config.yaml
model: "image flow-matching model"
dataset: "dead-leaves pictures: piles of overlapping shapes"
train_examples: 36250
image_size: 32
horizontal_flip: true
conditioning: "none"
arch: "unet"
objective: "flow_matching"
cond_dim: 192
logit_normal_time: true
norm: "groupnorm"
activation: "silu"
weight_standardization: false
padding_mode: "reflect"
widths: [48, 96, 96]
blocks_per_level: 2
scale_shift_norm: true
attention: false
upsampling: "transposed_conv"
init: "torch_default"
residual_init: "zero_last"
optimizer: "soap"
beta2: 0.99
lr: 0.0033
beta1: 0.9
shampoo_beta: 0.95
eps: 1e-08
precondition_frequency: 25
max_precond_dim: 512
merge_dims: true
one_sided: false
adamw_lr_other_params: 0.0017
grad_clip: 1.0
l1_shrink: 0.003
steps: 7700
batch_size: 384
epochs: 81.6
lr_schedule: "cosine"
final_lr_fraction: 0.01
warmup_steps: 770
weight_decay: 0.2
adamw_weight_decay_other_params: 0
Rows from block 3 of a small image flow-matching model, named by matrix and row number. Rows with one number belong to one channel. Each number is 500 + 40 x the weight over its row's rms, rounded and kept within 0 to 999. All counts start at 0. Numbers have three digits each.
After each channel's rows are labels from the 100 images, of 14848 (inputs lightly noised), where the channel reaches its highest value: "strongest on" is what is common among them. Only what is clearly more common there than usual is listed. The data: dead-leaves pictures: piles of overlapping shapes.
# convs0: first 3x3 conv (model.enc.1.1.convs.0.weight, 96x96x3x3, each kernel summed), inputs 0-95
# convs1: second 3x3 conv (model.enc.1.1.convs.1.weight, 96x96x3x3, transposed, each kernel summed), outputs 0-95

convs0.73:484515564458484527496548508555510544553492507526501478504522585537542513461495468488534487560495513540478384505543501484489502493491520478500542429532522449497506484468480500504486522522465488511484442498528477515506459504458508566466457399672539485480467424421479440505471490505450509445
convs1.73:479498491527585466533452517501493471506485567551516591519526382518426509485500485449502525479553490446425444508477542513520471527512477477477522509497441514525503520542486465482508530466514507529506583503517514514561548561554492490525526506503485500535488508496501480444468536444504368374
strongest on: vivid; cool

convs0.50:509466435526510489462558542453555461489538503514522510497474508457481495405492570527479480489527547508506515474518467466407596523520511535521435556510516474542499550464517391529532563505420442492522471493471510512453485440493514381493531501483449493526528480450430476509462517497569507528
convs1.50:438484532488488470523512482475436447429450519444493460523524541466534509563495568442574530470557444545497552500529510528500486523459491489493436557473465444492475507514430559427490465550498558488486435560462501474446489545498428591472476494506485457452432457517522436529489491519496553463
strongest on: ring

convs0.3:480451490449471483505539527464546460446456525572471528469527632496456490466596492521523503491492481507503467495503520521515540556502507521545506485480490559506551447512437487522418576561465496476508474495509508532412513500512507423482479508516455500515504511497531612495459379497554521500
convs1.3:521574491443550509469474465500499508495515514478564482519598501475477460415500504514503484542532489578487619427486517517488511497504529538484486476538504436526437544581463529557422466483492481527532516454474519490601505515507455487509521488504492478475457471546419603525519560497494515464
strongest on: large pieces; vivid

convs0.64:552501538565542500499545503493538528461464503530563544480476497523514514483508588500545519547527549531485492508527521500512596495529540520545501480544467484490450455494493473480495481425457456483521435451490486431416477505463486498450467499461492523523529562572527509389542510496619456581
convs1.64:489484447481468519449453492522504528467478449556503509531497494471529477499412466494436519417442500482474497503470496446505455436489499517444493563483442557577501531497514469528460553485527564465562478505501482502548556434512548527541549531589541469488513443560530523386518505580507461500
strongest on: grey

convs0.38:516436386546489526516445548532483440434499474510516443503494488473480492502516508546498601518562526530494542499561480467444607501481545505480527472437513538464510477510494551483530460540494409495524505509503450515525476470552526394485457501485431455500552510502434518577492471492473525489
convs1.38:502551518425505507469462433493470503513537478507492500484484535481521530479470517508478435422451475464569434501481461436519422458486493491530501538449463518601464473490463456520509553470476518560515524498450446476458601525456567538515536484537455519520462448532577504406539549486480460468
strongest on: grey

convs0.53:518508473519460435493507535464483589500485499604432464538520480557385457409490513485511494513495536480592455476486562533500554566541536500478526495566467544512484566511477490381512543491489494514513465516506495546564502541479506503501422479451509437533535478492495494503508533509549485514
convs1.53:453453477524533600506483477400440412467478555459408536538548509465490452449431501553513496497501541500505542476509486518483462557503532462519481531492538430548403550559490484473459513470448529509502540470520525457495474513485446496564484505507482579489425478521491456551504477521470544503
strongest on: large pieces

convs0.79:511513474501478565484474494511465463483412545529546539469465478548537518454481543535485500495470529498558527532481510503518500493476523566551420541443520582539522514558508511546512504512536515508498510510546496565463464402465462456457406492420511448477517442530561564422568530538522558494
convs1.79:451392534591499472508476514495546492413541501530476460502548563517521473477515447461487540474541522460475541479500528431495467526459488529455506486516492505490494497408486416521481491444500501480523524444444475482508550610506479485533548478509496491553508487560522480555469543491551376495
strongest on: ring

convs0.57:550540478524395489520519501532519541503540500483479524480479449497512498478495577488510508562511487509476461475494482491424537492505484550493420551442496479463486635520485390489435507489444496527484446514484531511537509419543516487496527442497567484470506493459466520488499405563490414522
convs1.57:454475471507548485491488505437484500406419499425503482458490529477506574539467524464505541433436519495566544462510534517480496434536509485488528579468540540498509459583536492504524554558507528523525452438510518489511462532497537577470454502555486517539434446530499472445498515474585502418
strongest on: grey

convs0.27:488522505480474452581522503494491547461502442497466500374504492458526469503464511447571515487513511467478452560486526443515588563402549505546439460491459453480472521450486544499493572571567461476496501584519501524508488553473484508502546521510490529517493457472513453439452495567461478464
convs1.27:433494472460578513517530439512474524522543493514498444536538466482499528484519540514478494513475509502597508534480554663534469577441508410485458545487523536490539539541489460503532527493461517550475441472495506432495571476494525486474461470495531529428521498566490492463565461463526486501
strongest on: shaded; small pieces; circle; palette: pastel

convs0.85:502530541525440560508515555584535442452459401495478594519489471466499452494511514498476483493491498551575582526461502488488431530507492493575436552473495487545526526516457544555504485530501529535479477518491532481535514440422522471469414477445478459502464478496431556482536426515521505544
convs1.85:444483466451545477551490386470543445532546521501526528489537454566455549515480553473527469460501477445543461486475497521521540505471577478478493501489508487461510511480465434482506476466427448471501498523484563541517522576525469557545615514519530533543475496560586482565545514536503447481
strongest on: vivid

convs0.12:492526482517526497524487521469404525503524498504513460473373425464442434517402423493456476533502512471570434580481513489489469499497526484497463519482527460543444562471482496461560429494510480466436479541515542488533452552468510460551455473529496534461458519482492444503540525473432504460
convs1.12:513524501431532457523490495618456431437521526450633501483530485460462513502503489507493495430508476559479540496488482542491462476495530466519476560506524375564443490471466526610499465525483481522513494467526507473517432501466505515441518520508493541502474496574502546484461543522454491473
strongest on: large pieces

convs0.71:529496602461554532457553423473485511455423461471499497512513474478467482541514530530534539512492523464544564490510509465489471498487497507541486493489485506440511502493512495521470460499456429483512484484442475447447505473482541539438468467468515488491542620592536514573521498424587566584
convs1.71:524480435502522545548541546560522514556435542609536505562512536493571526515483443434498476432544437470507441563471530487490496492515493484481476500508491454519511512461482534490559525451557518530521487498462511505454597597559501469513551476503539503470561480498527484424509427444497489474
strongest on: small pieces

convs0.77:595441503489535486524477531437504476442541559466572511504548531474559477489473564520435514483469599505494506549488542514512488476534493514492512506535434425525437514514480472520552489511467491558442539575462461516472476477514480531501501516463481496523635480519571497480477543530434571492
convs1.77:464490506497515503465515443460455533601509481456404514467471496572486504538529591465578514584516423493506480493513545512519481536522497516573501512476411560472555486454499517436383518518489518498534542487515526464462479516507480508461486489483427496491418517482452536523548475530547483508
strongest on: grey

convs0.84:489439522465508543522490566563530488538425497533493368484512507498482509469496435464525510543486490514516501455549519484491544530522506560542487481456479492494474512544484496525510517488567474541530517507525513507538505518584528538506557509605518562497462406368458443485468561502459465488
convs1.84:483497480501489485535550362532466515490581511452516494500557477524468524497473475442519625477501516513531493484496528499504504490478566473401476545529481493523475477433536525483546485505441492437512475527414503553483495466493462491485470493489499487458487547469656496534536508543505525495
strongest on: ring

convs0.60:502467544513480456495484375487486492479509461511511523491497467556556526458538535489535454521520535518537485456575507464546577509495569503527502464501469489455507508532453498525481518532507445553539502494497545523522467552470591477491457561510530480504621602517535526411526501443555473550
convs1.60:494521487456503518455465478484487501509494533459528499485550474583520506611421454535487502462507540499529494528423453508528488487494484462413490485498549504482494545520522465446475504470475448469490536475476472518529492515475410490533492483477447430421469448525448527508386480386490453433
strongest on: large pieces

convs0.65:550487431476509590498447487650527582483461502516498468484492510517484466536524515544535481466499508500560524522497498517439454523515524511558472523417489521577532513502525509535497471473435431450465512496478512506475478505534494478442523440558495494477479456390464507592456493474508480453
convs1.65:488497518531476459542511511447472466491541498440502478480487501535445532471523541499536495549511543498480534498548515525555566541513450504522527434521537470465474432507496503489497465557511345491549500524490511476484386518492492451493448498439471509519470518458493476525420473350506505468
strongest on: grey

convs0.62:495508537424513512472501477472496510528450491457457555535521509503492475481496511504465459485486459489493450511501523466458469505468518464517533510485538574537557552488531562533526534473462417458454399498505419479512522583591492556504535506487566506434487553475487493603480515445467615513
convs1.62:461510438501473470469444522466458453480514404492475478533455488528552446507479487460510526467487511478499586470524536528510495470483502462507478527525507487511484432542463411474492546447509385514541525439443486500464562461447548513536547503535502525521521467515537530390505513490582428568
strongest on: small pieces; vivid

convs0.80:529509530485523478461525458488485537471519489486467466462460348487495495501540534515511522535492517516480448507514466542430505482407495555504464497455515515466499530538524528481530481485486532452453450502405468429443425436568516526475523482458549513529530447534545524469566479588507442449
convs1.80:474532482552558501590496477488527442478527419529511471515557624535432518438451474469525519486526469474526491514465509433521530518540527497482466493554483514542525512469474390479439494505492557570536548444499507526517586493484503511505445539524485444471417519529467495443540505459510478468
strongest on: grey

convs0.47:521502495488459532527529506574481514510486504514488485502522517522486517494530506508492480511502473493542488515498528512448479563545530501532481491492493515553511520495488529566551518507495525469483556511501573518526495374373499464441369401468443472524500472473495462516478474494511345535
convs1.47:513508480516532540504477520544495542486499581558510517542504512491543514497529480484526508493506545496485477498509507512487467470495511517463448539488529478482492504573502508504509523507543521501516515517518470517491589457529498493441467490460485407359527489417540515396462528389509505345
strongest on: vivid

convs0.40:553494469537466533465491523488564489485502534529522465456403495533335474482471455468523519493505470480553501527522512486472489453486532497451509515496535604472542487491437502501534419499499484501496522508493511504526447464433505459559521528490528512376414508496496408498498502505505477539
convs1.40:510414505455474432499502487493476525499502510459452518495478456486497511492504533464473489410505508468474530485472502525495536472494517501558466506495449561451477499504373493471489427514499498470475479490516527515495470556468503591466557504515489548579357467526532629517533485541529456497
strongest on: vivid

convs0.31:491510475523463425494420469482471513519463486489504482537556552503534493457499547470477526521513508402439504642567562497534525548540604527555504498533431509554538539546512494474548554478452497461503467545463523436519509440488489539501534561456518487511516538458492478453506524535506459485
convs1.31:536457522502500515482490499493488537510531530495527539463483490521533552468431473546425454436475483489518482481505409574504527516449504515565477368353449415497483459494515521447400497507487501501449463480488499503461471489544520506578518476521512488522506541499521506533474482475453487557
strongest on: vivid; small pieces

convs0.69:530536572470492441406545447516493531489435482504496502532473494550509497448534426526462534530461518497545485537434496405518500526555526551550498492459518551509528495615497484489486482520507476555496484409485459387499507540504573556457495480504448539460519539559512526496534506517525544499
convs1.69:507483434505482502538515585533426523488558453448551530446514577478550489467425514523453592429517518441459520518497509523494448487517494460485451482439484450474466460553486517474533532539470488471579553532480502488548572412508492563526498494532513456497474425519527504436545450485519499527
strongest on: small pieces; grey; vivid

convs0.41:503489434489484547499473521469441512484480447487471471399594404501439493431568473498539480486513510478520465480521519506507519502528533493486396502482488407517575550490435486592512584524492470475497528493515425514516523526510537444478471503533531492471421490452473567526470512487494497463
convs1.41:509487472494462460516525482540476494523506476459469473592486470418507546504523476496461470487485515512489480485468496499484486449517489487554484418455443577471473476483448530413524349502483481484453513467523540484480559502493498569550479488488481418519360527530516453484542528513528466526
strongest on: vivid

convs0.33:471468500475443527510470550512549459569501557552513465553522496504541458442540560522550519493616541501485532428455466396517518462509468457442444527418494529526513399539484491505536478546452509501462467552433468473512589522495518507489480476468508526502503500496586531487505506523507506460
convs1.33:537528501541494501503538421471589478493478522542493447556502475503466571519507468534534482605443442493455482526540516591449597536525473495540488529566511468443488521488476491540471511542562508530481550477496554446484408463484470478474518560500550464473490534505512492564500515575464525543
strongest on: ring; frame

convs0.82:550429544568542557484529502448478465526532541508501560502435470506503546484550448447426499543488463487497510370503422428527432442469521416511429558534507538472463480464501486500508512528498469510531463472505555490508448556495508544541479526519521515565485472456451502457476445499528520476
convs1.82:501528514484561452537487514458558548485475431548515455521503540489497445496471446498540495492531519396504580555500475493449543550580452505494482472465454463532504499550469531514477453466603592549500534482464472477502531513517489449491441498479504481407549557492478515461504530471553412496
strongest on: grey

convs0.0:464590476507535518535546578480464463428530425467500495421497451472505505450529459476558574519514542538517505458546530503457569488513475467547523474538475516488466545446508488496495509508494497554499555523534517469514517464497577492496458503487377523575482494527491477435618511502551518497
convs1.0:512408468506533516504446393488542514467476506534496491592467509470544519528507520506493349539559461532527480490504528500493492499499500535476497514514563469481558489459504498503477475524463479432515406495521478508505467506529518455514536501479443443507514487492378567557450509439458528526
strongest on: large pieces